config.yaml
arch: "tdnn"
hop_length: 160
spec_augment: false
win_length: 400
optimizer: "muon"
orthogonalizer: "polar_express"
adamw_lr_other_params: 0.0018
epochs: 63.6
adamw_weight_decay_other_params: 0.05
Rows from block 2, named by matrix and row number. Each number is 128 + 24 x the weight over its row's rms, rounded and kept within 0 to 255. All counts start at 0. Numbers have three digits each. After the name is the row's rms in percent of the matrix's.
# conv: width-3 conv, dilation 2 (model.blocks.2.conv.weight, 384x384x3), inputs 80-95, a 3 kernel for each
conv.101 101:102101155143131165135121134120126134117120117152149135148117089111157154154119135161148103087134121105141168090104153102147153081126133174135143
conv.102 102:141134126089082117118161132151097093118122134135106153113149133116127113131074160114128091113097143135156109203107122117113093116145154109105115
conv.103 101:111114161078134091155099132127119140183100130093108099098126106111165119113119134125150117129111145134166092144096148098100134132147116117134120
conv.104 098:153151112128107133168108141109107147104150113147143096107166111110177140100103144146129132133128145151119139081122156158089125099097161153105132
conv.105 098:104148121125142130121137122142126110116152115143127114140110119164117149079106135131110113084126135141080147138109126141144135134112083180180150
conv.106 100:146146143071116094148119117130085114177079165108139151107162071139116084132093140127110098117120143157158117135129156141124157141131102164094133
conv.107 102:159160101128153136150112114148137126151098116100136143127130119108121130110122113133107090109145151127090108115153135168098154135111141145135102
conv.108 100:108136133139139142133142109132169084189127120101152158091127128113138159165133121141109159088121145156128113112156158104143155089114146147092134
conv.109 096:105124134128132149137133137107128110128150171124137120097134144122126116128120106132135102136110083143101155109111164143124123154084133139094187
conv.110 100:117127123106146119129138098096131158142091109098140118134101090104142141150128108118074154155149108170153086175129078138158129106140131140174091
conv.111 099:106076164141173097152064098132166127166173118149092125082130153094116142107120102115127157132130113142114131106145131133106141165129122126124145
conv.112 100:155142152109134133129149128114145133127113128104110168101102085109170114127121158134132099124078133129081104140093138137056134117165115138140110
conv.113 100:147109122127139125147099138084105140153126124178150149094128120156158163134094104150115137115169100138131131131081165096123124169155137165149104
conv.114 101:121143150125126146127190100134139131152099146145143122145103132129135105103109130128106089102162121109117136129155109155192151138111112169106133
conv.115 102:124175116116117137082099131152115136097124142116162139133135111117141128111131142111107151186119134149116133149098109106149125117099171083114140
conv.116 100:136108122113138093170129105108137145084102102075155175135104131121136115125144122121161134130121125113123100134130196131155173136165118135131148
conv.117 103:118122124116119113114129147111119136133105129129091149140131145125103168152151101138151134121120106137103135108115150186142112115141128147131115
conv.118 102:141106150146133126156106164115126153149093094094087156129193121136136100143129157118111134136185097141121126146120148162151119135113142110170157
conv.119 100:104140143130107111126149115109112132121131120138101128096098144136140106106125132132107109138145136116048178145121190135151157078132120112156144
conv.120 102:166100093130128110111133143129136152124103138120117169139111096098115126141163136139133115132156142116140125138167105091135135115113176119156116
conv.121 097:162125162147156125091121131124157163137104108091151140146089138109179078119133105110129093101168141125164121112100159085166124103145122132095077
conv.122 102:142131163113118148144095113165114117121143098052121182117160096128151124110117102117162153126078134136116088096108115138114134082110150137149124
conv.123 099:132108089101166155125151136133096164113064079139105096108094134165108145118121122161128127161161095101142101121137131089157112149132100148151108
conv.124 099:132149114083118110169138109157115153096136111114097172168168113118120125173154142150138151125088175112104140143090107119130133124166149095143152
conv.125 100:148157109159090153133118155150101101171078104133128120140167116109125127074128117135143133124134108096142163083161128146122098119108135099150146
conv.126 101:126080108111122163117170098137095149160197135104152121120129099135129160088029129093173154100106172135124098137009121120136141088130137161136122
conv.127 102:112073147134093160180138118099102090123110163088136113116160148106123120102155120122122115095131113109129114181137074118121139113108139187140134
conv.128 099:158080115130157071147099128094178134155073182152113174155124135111143143145124127154106128085102147168139098128170148125144171134139105117081102
conv.129 101:125136153150127127153123130125123167129122148091124145174131139113121141150155112125097088088135123095100085161162123117111116106134150095117082
conv.130 103:084136142137107123121113118116142099145135108122149103097134104113157122154108144131120138122114129157128123135135104135137162142122111169121148
conv.131 098:114113118120090171133135117140115114121154112136164095092139090161074098169088091122115114138180127109114121141157080081174140164117108137135135
conv.132 098:122085124109144147130104119100112143144161127146091129110129096124098123144071122085107107175101108113170139123167140121087163107124134095120145
conv.133 101:113113165124130125117103125107088112157160109132135145093172146137125120094121150135104119095162140133103137076092109161108166117130131166136126
conv.134 101:117095138074140146119138117110136158142115143156094129148108141120133134104116162144150104149105111119125116135119132155099143159127109113133162
conv.135 099:151090140093166125135078105164115120167097147117102124097141126108165122154112119130080136114142124106100142108112137179130113101122110124110159
conv.136 098:083093146110150092141108182105134124113152146173100121124132110105139108114084118103152118121092149156107126159108125153108153125119123141140155
conv.137 101:127154146126104150118124107124139154116168132125094078095160110153158117139145147117126122083132108140150144114157147172146105107131114155118121
conv.138 098:130143140126144121111113149131145107102151105143169139156123147121157074129125091106086142107115134158138122090122156127159138138202125138124135
conv.139 102:124150097165160046123126158160137146114138101101138138138160109105129122089105130117114161128138132180195157115112151170132140133153147134144143
conv.140 101:128115127099164120151111119161152125133124098139144143095092147156114110154112104143102185142127133142117174119158142120118114134120187172093150
conv.141 099:151149122145109099114133105122150105167106134180150112093140126115132112147168107126128093109176147081094111136072154132140145198121143135081174
conv.142 100:134156094140150113132094126115125083135123169148153126107146128143136088114140135132117155139157115107124152136134102149137139111143138104189118
conv.143 099:140206128116116099114113099154125092129116178148130080141115167087121145201179123128152117123160121129151134108162107087117132121156093124158113
conv.144 097:111137129113178148150124122147150091159119073111049117129135115135130124115105178125132094145118152139123103144097131145154100178105121153162153
conv.145 099:110109171133137145118179136103107128172100148153156091130132141139144151139124123128092127156164137149130105148121122132125142153081171103133119
conv.146 101:131136107125093112145115154128176119133137130147133139101166084137086164153134131130119131089130162138139129120171153110125108145158126127097168
conv.147 101:158134105131177097172106080109090121165106111093147140142102133098150100133117144136165116117169144121124125125110120132170089122122118153142108
conv.148 101:137138136143137124141110133127136106133089108154090111111133160180122157123157130146132122105095127128152155174137099110109156106126120122133108
conv.149 101:091110119091137107179118088091113157188121103120144114140168104138089163113117116166106165124148128167104067111112165136121139127130142187097146
conv.150 100:126098132077151156128149111153137163123113102100142126121125164134116098149115071089080116183150135107177153164064168138174153084115129096119124
conv.151 102:150120146134099077158118152182074151129163116126154154148137145143119136119120136159111102113116188127097170112099159116141155100127098150116078
conv.152 101:094107149135136122136145094128160147168134162141110138132125089170140146099166135128151114117112160143114112089145130129122134137141163082126133
conv.153 101:108164161154103099128121117084144121129148117132105130130136121142116097115142125154133117152124129130140110144106163139130132120113141146134096
conv.154 100:111161086151126152153085139113129122124117108147118152188163115130142157117163105127118112136138144178154105088155138121157122156162154088140127
conv.155 096:129118160117130154126112126115130111108089130127131130099130122146134125117132131143131103130114145192121148114129150122133126150120134116118125
conv.156 101:125180112132151142128147137146084173118145135120107142141124121184119134106137141140143124138135140125127111099193085114152159100078145109093189
conv.157 099:156136093138127096131108183141105148156127159103129131124123155147096157093097143150060123136135104126153100174120128095134138147142134123126129
conv.158 100:162106095116164157144123134109136082125104128178129133118170178131132109127143135132125165141085125125138099129146120134148151160160135135163157
conv.159 099:104124150163116116144174132145089112088139113111143141187113156134120123124100155141099107126104136107125143148153120157123156098166132133090152
conv.160 098:096135143124145138129101152175100125112135116141132146146122147133155119112131128151137158131143132128164136103139109152128133116155139124119135
conv.161 100:144157146113076112134129124129146139171093096123116161100164125101119179085149130081148110088158105133146172125124161131110161115131130141096105
conv.162 098:160096152132180084072163106146132087115151154110147102112135139163135132114104114119139156062146134100147110104164173123154103152170091114132145
conv.163 099:142121111142121159109150099138151136129109122144160127092131126149119099128123089148153132095139144158121149147127157150142112138163109074148168
conv.164 101:114145132110147142106216122155152123137122146117117131148100159141091114193117158122107117126128159117145137129123078105139137107102108148138134
conv.165 099:152109130131114120099103117139151088122148095110169107158090147128095152159156148156099138116158134124148139105177106123093148109128153143142127
conv.166 101:103129121134113113094175076128150129138111124159111123139119126122086181118129150096105140119124118106110147125147099129161113132116100115121122
conv.167 099:131115089131130112118111151152080139113136120144085159151110110113109112095117136137121129156152139176113134113117095115115184109118145118126133
conv.168 104:124151094127172185096142147122128105154129099112167154153131121129140121092115114141152131140139114100110121151122148086134146129102142113162158
conv.169 101:145133080121144094092172105094108179102171166083163135112102151142150091157135100121148097107117139101142075144123154075109091108178111097127130
conv.170 102:096143144117131097154127121122168171119110177108158139108096126107137132091146139091137150111109108096149141108097196151140124112100158109141105
conv.171 103:114119110132166148094201154102135145120121130132126151136141138118145129136158148161114179109113093052125166163162119119153086124121139129159143
conv.172 101:102083123131112133134113115158115161149156135095086129128121140093128126129102123129124073158125143120096115124086147134090143134133088110146109
conv.173 100:121108127153100106123163137134143146116134110119106186089180112094161161155160153130100114158138137104132139155134115123167108132103165110163118
conv.174 099:151165149126153128119170123133126097134111126125112124137120110187168121082103094133085126115111137126103104112125105115144135152138121111150155
conv.175 096:126046154122145152126177088128113161139124097137141182133102137148132087119114101164116138113125157102102115135075132119096132156126073068151133
conv.176 100:138151126095120141146082127110163142124153112136122140164135137160090119121106156145101147152144106129174145145145127107124116128133098147092102
conv.177 101:132125158125108130127170137167110110128116139083100119122113138144089129150146128122107137109152119159121152109141097142160135108115094141080174
conv.178 100:177143120144173084154124135179098125121129133109135135162131114138154125123088107097141114148127123157149168151123105140120131080119167103110156
conv.179 100:149146125078169121082155129080120128157106127130136104123132132110147114158130128135114148062101138135133112133121129103152144146125138126128098
conv.180 100:158078158116154101137130119106140126128149101142106115128108143098118164139144113155098130138129132108100148151124140144131187092105127194137080
conv.181 097:102152121097120140123143111133073124134146150098164148130150114100118096164119121103120136175071134116130111126078141101107122121183127127131060
conv.182 100:107073132130159113138157150150134128082112105146132125153131136143112111126112117119105127151178163131136149118083120092165157136144146118126151
conv.183 100:191151096154140093149112119112112137130142123128116110104136113154088148143146135121124149106124111105093096135100079152108097139145120102130155
conv.184 099:125128158116115126169106121110116191122152150144086127125149145107082160103106140159092111119128135139164115107073172101127084160131111167125081
conv.185 099:137186085114115144132111161099149091138159127137141131124156113085132102164074127178101088136123084135119128150137105129118134127139127195100132
conv.186 101:089174185144122121135104167137128169130134152094100140121118150111139144108109094077151091142135144124109126080107174142089180112142106148093082
conv.187 098:106109142140131111151126145127113102142092111130123135135130148190143117144122113114115131148126074169118122115115122153109109153145091123158128
conv.188 100:151148136142067126131106122140144095123151120107149118109140144096114130121078118127120132086128138156101084136124071125150167175113128106109147
conv.189 102:143122127172143114108128141121092121150148114115141119085131117123132093109167118191089118118139137152129139145123120139116203127149116099176123
conv.190 101:148124133137115127158119113125163109142101127128125101140081123144117127111133106116135145155137129150120141092150109136120129146149094156110098
conv.191 101:145163117139133123115149128071170131140127088114140191125126152116117111105121147124155121125098190124171124131132127122133144115131108136150145
conv.192 098:118123087119137108123081143131119119127104116156113156142143068108133167161124106117093098195150124114161132174107140133138144151086098110116141
conv.193 098:135156093082087115122120137155124166133131150137153138145121118098095119098170096107139126110114098130136136147134131118116131148151104128168130
conv.194 099:087159145120067146117101128178108159130174149148100141118117111068154138170091115154153139136131114119110128151139117096103143103105142061117166
conv.195 097:120135109081151108115125091112110114102114108125117127111160131110099131145150112096089096124125124107074143144172174111124123158105140127157116
conv.196 098:112106140142123083077139119138136140172161110137121093141124084144148096115147118116150149143132116116115133100123110118124177163112144152129126
conv.197 101:109130132104126122128112135179129175111127134139109114128139154093155123137182146142126088136120083109136145144138163109157143134131152146115109
conv.198 099:126142103125166145157126171118131101130096148133157101082165178126078164130130096099160145147151120121124142172169166133136151103160112116138142
conv.199 101:177115136136122096145105141122141087143119159157115111154166162152174104134102128147118116115154142134061138105183113162086115151091087134136197
conv.200 101:130094153149131108152152135115137130152133129137107138110107147128175107083085116126161106136109170102121129136111136162088135144103148122148090
conv.201 100:110130161131090165135137108133156094174142148091164110129104117169157098141089108129076125117092122178128109124104178097142104153148086154138149
conv.202 097:128173125119124162136116144140092127131133143123157132164141107148117108081135143127162096115124147169154129122158134118103119119130150114130139
conv.203 098:125119140151156140104131127099154160145116106085100146140182124148106187104121159108161100128074129149112132100122145134118115146101145175132148
conv.204 099:150152106180115100132117128148151100125116162128124123121131114134130121153121087105104170094144131158127120127103113174134108145138118116074179
conv.205 103:146085079117156123124151123134093108080158148127148118130109163133115163137074126112136136118156127123154180123148132120118152123161144111089109
conv.206 098:128122157103120092131119127111150127159099163117099135172146131139124159156162090083136120117126120163104098130126078134106104106145169125073103
conv.207 101:108096134127103203114141131121164115162119122087107153096133165175148097122101153140141146140144132166117153130125115142159128179069111133126086
conv.208 101:113170123168059126148112126124090126144103166134142162156102134158129169099140122143113137123135148115132082036182129137135130166096168138134119
conv.209 099:069121177090119119092154122152142138111155133122154116094130120117112079147102155153131146102142108120172095174119120142156085100161136145138114
conv.210 102:117097096153150137157096147146111142129151126086086129118089141156104125071211123167137154140171112106117125140171098147160081122101140137135165
conv.211 096:122111139101138120126126131104106108149095126127147150128118146146116142125133124164093106115156104136137128110111084118101113126115143160110112
conv.212 099:119122139164143115096134126095175142156126060141098139149145145069119126175138167162130141130145121110114148136108168169155138112112116114127150
conv.213 101:136176143147105104119155134137157089072156101086157162075120106158106128125097175155167136112113133132133107111143130139134084072145153138107140
conv.214 103:111181179103094151156099116157113110147147145135118096145176126158123125105134145182139096097152135145165158127123091164114105118120117123158152
conv.215 103:108097135141118134117095155187121189156156130099133107116124117145160122132123134167141118104138147064121122128149127091114145093144117061101149
conv.216 098:116077141144176121118134129130077139141120090197150114118102169131137101152101156123110146160142112144111144153124124118155088135119064117144128
conv.217 100:108104152113149153156137105118123135122129149160128144055116152124119106142115133089118118094150099130138162148100158129119143120163137126094160
conv.218 100:110123153147141131103133162088128146113145125139129164147144124166095103159120123127148110117113142108138087127117132144120136131111148089168139
conv.219 101:180125168163116095129144118107141138090111108117099140118125106116121119177128103136178131112110108146111102080114162116148109157180122111120126
conv.220 100:129117152117155132183118123079125161136136153157164147114105111089085143127165128167166148147107134089137115079148126128110157130106128166092133
conv.221 102:154133103151109113095120105151125108180100177140129130142111130088133150126121138105131129082129124088128119167123077146161131110129135133114150
conv.222 097:118140109141092110143123165132141183109137184103167137107110169123121077173115117077111142131128101106103157123100130179096116119163126167168133
conv.223 101:129137157131118089095145114149155154169111116130146134109087113136139155134144171134131145094134117125125141160107138116121124106099149106119139
conv.224 098:150083115099125135109097168120159149140095074125118139148086120130156136122141108170117126119154158123168155121100120102152130105119126157168097
conv.225 096:132151175089090100108116130152127132100199114121087144102121064134121136146121152135109138137105145133163147159109116135160098150140099104113137
conv.226 100:148138123152112118160144123176159135111158117136148135094120120130097138102115143182129140165135112084135154157154114107141123135178145122120126
conv.227 102:137107100160116135139144163144082113109161138128146090100079153143131133118123160087139123165110110126145125133136148106123128158156143111149162
conv.228 099:135133099123133145115144144125129129127116126148135138133095158169132124126111144131128123164128140112147096180151118144162118161073149118119140
conv.229 101:111154137145139186143126113127128130096163090106096130142112100120110148136133152122097114124115135109163070092118100102099112133153117121165112
conv.230 098:148112125171096140126123132114111126102172108116140095115109109089130132121134147133132131143142130159130175136099099143148150147145140165162107
conv.231 101:112134152161149112112105128162142132138113137088185136134098135123155140115170139090103087104127100093113140115129143124152126087162117053152114
conv.232 100:118126132134100186123101132107132168122104116138121141100117141087141141089134142113155095112126128100153121137135126123161149148152148119098165
conv.233 104:112139121147113143096150137124131153147127098156167098160109124186185114173085107114189129148176123134098123125147129132123134133163122097207138
conv.234 100:153089140132135174147103157133114168120178108109169109137130156083121173154102103100098075108140099122099107176079084158105120110139118141130160
conv.235 100:135145112123071175174165122181105136182108114133128121143115115146093185074122113150120105129127086135162067140142137153155166141078149084167153
conv.236 098:067148121138134120118154163101118111122120137119103138168167122135108151123112132160135149133139138112168111133119123142129126142151082157141118
conv.237 100:118153178139127132130111163095153134140135102121092123146184174101121154127104127133129152103135096148091106127120130130119170139123146120111137
conv.238 100:126133126175092142070135124097136138089147163138153103140137116146157109087124086082108175121126116124141143134115132134101110092123085105074170
conv.239 102:090118182122137152186134096146122197086168115110171154168135097138107112140092166134126133123114121093108140152088141122097115148113107145120098
conv.240 099:153127118115124114083166116132153114103159128102137144128138128112107119177081074092144173154076131110138123135107120074153149127166100128101177
conv.241 100:119106144189095154143150104133084108154156098161148147138135116135166124119107126124130093086127133106150125131129163121133153090142138168122120
conv.242 102:122106134129156122112165129126112108118170141129144105086142161135098138106133100127139146090169111123130115105118149104136099110114109179119144
conv.243 100:193102116117123117135128183075130116143146157095123102124130138146116150127130135120114166155119116152108112114126110091108096128161128111132178
conv.244 098:102116165108129170110133072148108151154142121118085120114136085129135143111104125172131125091118119124129126134137136128083132114121136169141112
conv.245 098:141131129167135135099122094116098120111082129135145149143092133154112144145148119104116152117115125114133118095147122107151134148126151147120133
conv.246 102:139129114125124121137156091108138088083154162147123124143143112168142138118129102137127168154113126136149134154125103141144130139112151129150170
conv.247 103:123078101090100165140135131150147114121137170136153132148141137089124112145136086131172112122181127152142141123105115132112124161132124142120127
conv.248 101:126161079077133083146109083166082167087115117122140181112114133119113104115089095110127148170124129142107098140119111143128119127138115161154106
conv.249 101:093141153121140154131135154129125154090093135132134149157106130119117127124102120148104139157122145126103141153143125120088127117099175168130119
conv.250 102:128107138149118141103114126123131134121139155141094100130127100142136140119115155142133089118146132126124070156170103123132081120108130135124076
conv.251 098:097148141116113169139127142126131139116160139121120106134160140154081130133145082120099125095163157096170097105105132105112154138147114103138113
conv.252 101:134138103084107100134140144126127117157157149150138086119122199103097134157097156166140180145120104146132104099134128115162142137147137184123148
conv.253 100:110091132119113130138126164162088127146125184117103146093114122156161079138138144123139124144189126163127156114128169141109134142107170108109123
conv.254 099:093151133169126160170120128109125120133175121165121150099117127110149110144134109116127137141135086167106152107158092175151137166112112123142121
conv.255 100:128127122124167145107110107132146125156123133093119155077117130102114160103117118145166137144100138142101143111133175107110147160124133103123095
conv.256 100:110132123125108127129139153083174124184072121104122164126113158135142150133162159062137097094104162158102143091101099151133145110128093135120150
conv.257 102:143155107116153126143165122164107115109131138144125140105115137126107091145116101116168163102149147134105168139102151112119141126112114096169089
conv.258 100:120124138115155106148167135077118092147113102134139122127130141155165127127125161110108151176156088150111130135115094139108123182152103098134135
conv.259 100:124085131124135154092126141120148128165095176170135071141147173139143123149121112135152145077123091139120113104079131157151133150112179155137135
conv.260 100:143135089115101143073108140150110153125135146139167078165154125155128116061101135108139160114123135112143143100139153133097124131136100125114158
conv.261 098:150150132127155135122113084123140138167117118097123145157143120136124108102143106131152132130150108149107100161112108103117122127125120200143160
conv.262 101:072126164149129076153146088129169099141097157144119152113126106091117108141122144135085129194117121158099121117116106144084096102089142087123153
conv.263 102:121150137129125106159114128116170139128125145130121141078165084136113080129081171101123122112140126107114150102106123153142122099134157146100108
conv.264 104:125153117121105153133140116157110095100137094121117119135088157130136123140135182093142121124141160144100175140207133134136129139111100122125159
conv.265 097:151105138169109132103119159113096129080085125168126119124112151114102093147124141115136110127166124145087177079161162095112184103132145156151105
conv.266 102:145132130153099127136143145151181109101108140124130135100106117123136112124166134121113135160128095128164133094174138143144110137118168143089125
conv.267 098:084117086104133093199172125171120120098138135133155136168095136145132093123123099130114126138118130146178112133146132128130124137160162144158148
conv.268 101:171126111152070139151110088151120104137166081148115130116161138109105141105100129106113108114142153126121102148070132119144137144160149143154132
conv.269 098:131080122127110159113162134101130083085136135139144139069143141117097121123117079115148144125112135151131129146133143127166148149142143157135132
conv.270 097:122127121139112078088131151082126102121089117130169087150086149157135117133113129125136115129154145161162101138145119150118083130153097139141122
conv.271 101:113096109140089123115137142155114139147108120117136149129120143125122098121153156142105102118116110106169138155165096101115136128102136137138141
conv.272 100:124147137140096177124131128134156125106139086110145117118134122166102152143116157125094132145147131135150149154095126108148133119181134124139120
conv.273 098:148143104106122167149084127137121171112166122146093156122115105150140135110088121154125077134083128128107127132125153135115139125099136126128112
conv.274 100:121088130148132094150166129128129129127129083143111145130095168158131118101141130125122152079128164141156154114127127134131140146119100068147154
conv.275 101:150170152101128128148123139112109124140146145114126134149124111089117139158082113142128109084111130144085118158086144121114128078121138125094138
conv.276 098:127150153112128139142148108102126123150094155153172140127072123120110112148136100131110159150144118168169132086159170123081128140147093139141109
conv.277 099:103134140117161131135119146142120115141118114123151150122110120123128092128105151105150156099101173131097127093122113108136147154138163136113142
conv.278 101:111155169101127120152078165155157102110112150113102102176163066135092111140114126115123138116154107124137086129090121131128139118143125192137125
conv.279 099:131092125115148054133146131144109153140133091113147102134158135104116114085102110132142151129175119137097111148107073122125107163153112124142101
conv.280 097:114086106107110127146131105127116131122143142174138125110098111138118133104121141153095129147176101162166108111131086135119158153101117115122086
conv.281 097:128116104144149154140104158089129088189164078111152149127094168140145139125127128121090086138135137125107136150145153124151157121137103130103147
conv.282 101:142072130161110099124085154123130107110075135143102146094139142147100124105091069147121141099141119095136130116100122140153134114136140135129113
conv.283 100:150131123130151145126117087140140131180123087139103143139125195127140122142132187140117156113136129123154107104135142121109099119123097135098126
conv.284 102:147088136134160113105107175101131120116138150170113159156148106105083132182160108107154162108183087145142167125102117114161141091169181118072134
conv.285 101:129137116146155151108144123168106088170103145146099139158144132114088117096103155121150112114132165128098095093088083103145171162076124131116083
conv.286 101:095081119147129091110114108128113089131179095107155117137113144149115085132117126147114096111148124135142130117149106144146139158133133143165123
conv.287 100:144133140145123095125114087097127131077133141115144108151115131137112152128134126109147128131138128138158050098136148143147094082138150093110094
conv.288 099:141120110112110113162112164105102158117112111126116142151110080096122119127135153149089127135119162139107164130154148146117151120114127083154111
conv.289 100:154106130139131142162155151109139131110134139147083159114119124165117117133122081121084171132118112142093151169111122095137153145107144125101120
conv.290 100:179126147153086133098125111143137068114100114083112109115151110124106131093185120138089108131157139091108139163109093103111163094128148141102165
conv.291 099:148125134171097124152121128131123169151118127133114144127147114117114121135133085123129139099138154061168150129109124124125131103078129111171182
conv.292 103:117131140086128084094155125139128152108110149120133118125087113146115168122139154148097121131112175136139161147152157162112106167162134161118126
conv.293 099:141129164130168132092123142092147146081067101146125126109126130141103136129124133138100117162136119152106117118152164116086138115101131103138091
conv.294 099:132151135147100168149110154157104161111146118111116116121105130129149126145150137139139137168113105122135145159124122128132115129118138151141182
conv.295 101:124120144079141163104087124170132093148121160099142160135131123178088120127112130158072117140133174103130154142081164100142148154100132163120131
conv.296 100:098127118155115131137146123130136124181119100103082161099099139149162133102129135165108084135126112150113142077151153133147107066172128160118090
conv.297 100:139104089117120128130116107086157145130146097119113114110154179152117131144078139120142156136145102117118149107109134132092133108152116121085124
conv.298 100:167128107121140123113135114161105145130146172115138137144132092145133146129102127142118101143122102140103137142120110145126121090151149099131103
conv.299 097:158123132132116084090158120094152136159124097133124114199114125120163107156126115109130099156142139140138173118110176167141118114145121130149131
conv.300 099:093100134123161113137114150145178156128148131113110124167125137121118117116117099119107131108158149128094144086125132148101146088206111144103134
conv.301 099:145121151126131108078084121108141123105151115130088157112114104123136113151126126163087112130101151136117121112132113169129112132092147136153092
conv.302 099:126131148130121070116112120143116110153123133136143137140130140096142077103134154085120138115092114115170166140117126117124114124128154087122115
conv.303 097:171142106151141144102075160129156119172172095148117144158118143129073117152109160112131123133141148132154168148089109109103127121132167145084087
conv.304 097:153104117138103138108143141146148144136145145113160091105136170104129111120116120152155066081104105106095146158066146146069128069162120107127083
conv.305 100:114163154098108115128124108125107101146101095099164142087135117145113112181151062130092146144138114120144174114125133148156092141158149075143100
conv.306 102:121144121145132110119139140086151118111080145147150148158123142133142137120093121125139134133139094082113117087149147115142153139114145172145128
conv.307 101:100144161123132111103120092105127169112061139143143148120074098135146138128113100105121155176122138084117126113135121151096131093127129074134157
conv.308 101:162143155170130132125085135101154124144156152128119141114153144113088123156113150139147122149154138102074166142110125095130115122103131160133145
conv.309 101:127153101132145119138064122143136136138099127119131142100168134117082149147157112111124092120106135080145168127135100095111120108115175155132104
conv.310 098:113141157123142130118120160092130144118144104125125127148152134099119128133116105143163138135108142104149102099121164105151125152134125129158126
conv.311 098:141111123085186098133162156157139096158114092146125114098125117106129129153115115135121129133147120164085149121184162137181075118106112148113114
conv.312 100:156117162094194130140138113146136144087116147155131148139160119161113149124153134151124129096114120133150098157117128120155097134130127162115075
conv.313 100:095171152113109143125124123147097116165107092112199096144094128131152129097109094156124136164073116127126084117156119140121115133080096160135164
conv.314 101:168105135094155085124113129136138155088137162096135102124172107101135108144144114119132138102127174128128168198128093120122128096100154095112179
conv.315 098:124116107138090131128090128138171152120121156147125102122150107090098144113093121100123157131110086149163126126111077140108158122138120132140088
conv.316 102:162101155163133153164116109166140133129127142124110142129133108145129125110157097132099079121110114146105141156122154120127098108122161110103108
conv.317 101:109107129136126173154080196121123155116181177139161112124129112156135169108067097154149198104123121091138135136123105106159167161129093096124145
conv.318 100:122119131120167116103108124146113146130122122099163168194144141152130154124109126107104109087130158099100145147124131118135150120138135125120100
conv.319 101:099155117169123135108091146141117154155108122102138106107110124106141148118101143140150154124091129103143094106111131093109149127139111162129121
conv.320 098:085127131117086143169110093103119158132115117117148127113109123108121139094136136140119118157134138151150075112147123181102155147137117123099116
conv.321 098:112126135104149097094194134101125129096108138095158151122128100136170102114153114136089142125120077178070116145132131153176113116133126141093124
conv.322 100:142107119123130139150159136108158139126103154092126120158120130089098158135134115125162135121158168164148094175123122162137155119148139104132112
conv.323 099:161151155149164129149127117102126122113095141157068131101151155155115145138114143107148144110155098090119167129128159124105137161085135097135189
conv.324 099:122138168145113106142112099139115161157128150132176112089097137124155149100127107115142114112111132115164123112152089151110151117111081122130107
conv.325 097:151077118125098137098134107107095123149170113090137114085138154128144120144112134126156091064160154156180088141117127119127149162144129133133114
conv.326 103:104134115142151148138117134091105150124115111179093138107140115139118121112105108106099143114160128128162112113120129120121176139095120097135164
conv.327 097:151158142114116182110140068129130187141099146144134168148128137184092098139132122069122129132125108159117160114169162152124114127138130140097132
conv.328 100:116113149083091148112107155105117085159122121111147099081108119140178113097118094140103129100095159103139111113183092100134170122111100109091122
conv.329 101:114116071184134096131124085106121197102161068150126113155112144145148120156123147090108164129125157106129149150086160085160141112149087121076064
conv.330 100:132112135106112157119098129087159105100161105118156098112125179136106140134155137097163137141132082149146149158138119130127095124127106150094142
conv.331 098:123140135107171143134089146106134088182115123084137129124144124123098102138100157136138106111139169180122116148154096135085116178120112118141157
conv.332 103:122166132097156132090132117100126146087142112092156110155136127110114139103097162141165166142132138126094144121164109072136123117136132090150143
conv.333 100:115105129099119091158099176134148068134110139114124156147163145112110176115139167134130120140121159076149154143149129151147143110137105135155090
conv.334 098:160135137128165118088122145117145115123105136135104127088104126143112101100094125120126167129135123104134107098138133086160173135100166109111136
conv.335 099:142092162184096112114151128127152138131095093146087164133102117145127161125086099120136133121132187129147114158154103089137109175134126106121135
conv.336 101:156086077140110153117111068119130146117146119138127139130122156132153105113084096111144132136150132136113170133105136096122134112142096100116135
conv.337 100:097132151151144098123151137108131143072134139076128171137153132144165123122148158150144102176141034134103103137115099158150154100163115135146123
conv.338 100:099092134156081138138126153152109069097125119130140140128147124115120146104119093146105100117103078157128086130141093131145091128105167141171156
conv.339 098:123123117121118115122117137156145112120094141096153109097136122146129139163164133108087155089123153135113165185119095158125117145094147110117103
conv.340 100:097146152160108105116113143119153105149131177137131151122110090111124148125143113166142132121113093131158115159146125126128096114144092132140143
conv.341 100:170124130070156153130125150112119152112122121148106156116101162152151143126129145130111085121134144117137100155123150076114130208131126151123133
conv.342 100:150114156139152064145104109149149120115092121105092145133059160144112089114131107107152139111135132127090128142123160121142139143127127122071170
conv.343 099:151173123110111127103136124171104093141097107113149150182126134128085113118108091136095114134110137149167170137084137122150132136132081105134164
conv.344 099:151136141151181123155111151101172140095108159121081120116143118118127146133149108162121117143133072146107113125087115134120150167141166133169061
conv.345 100:083131147129122135121163087126103101093163138127171071095147149133138133120112115125137131131148120137105158158159102145113124127156116110099117
conv.346 100:081166116098093156090121137114161134161114150127158077138121104131135112120112123121124156180140108169117071117150120180130152125133134116119089
conv.347 100:121113115143150149089069166155122156159119161136099147125145128106109143108124130126140119156156127161173149097104131128123173122088154154090138
conv.348 094:136131166102151098127135138156149092156093125102135106129127141122138128149155162120141128161167141127149129103142111137163114113132124098111157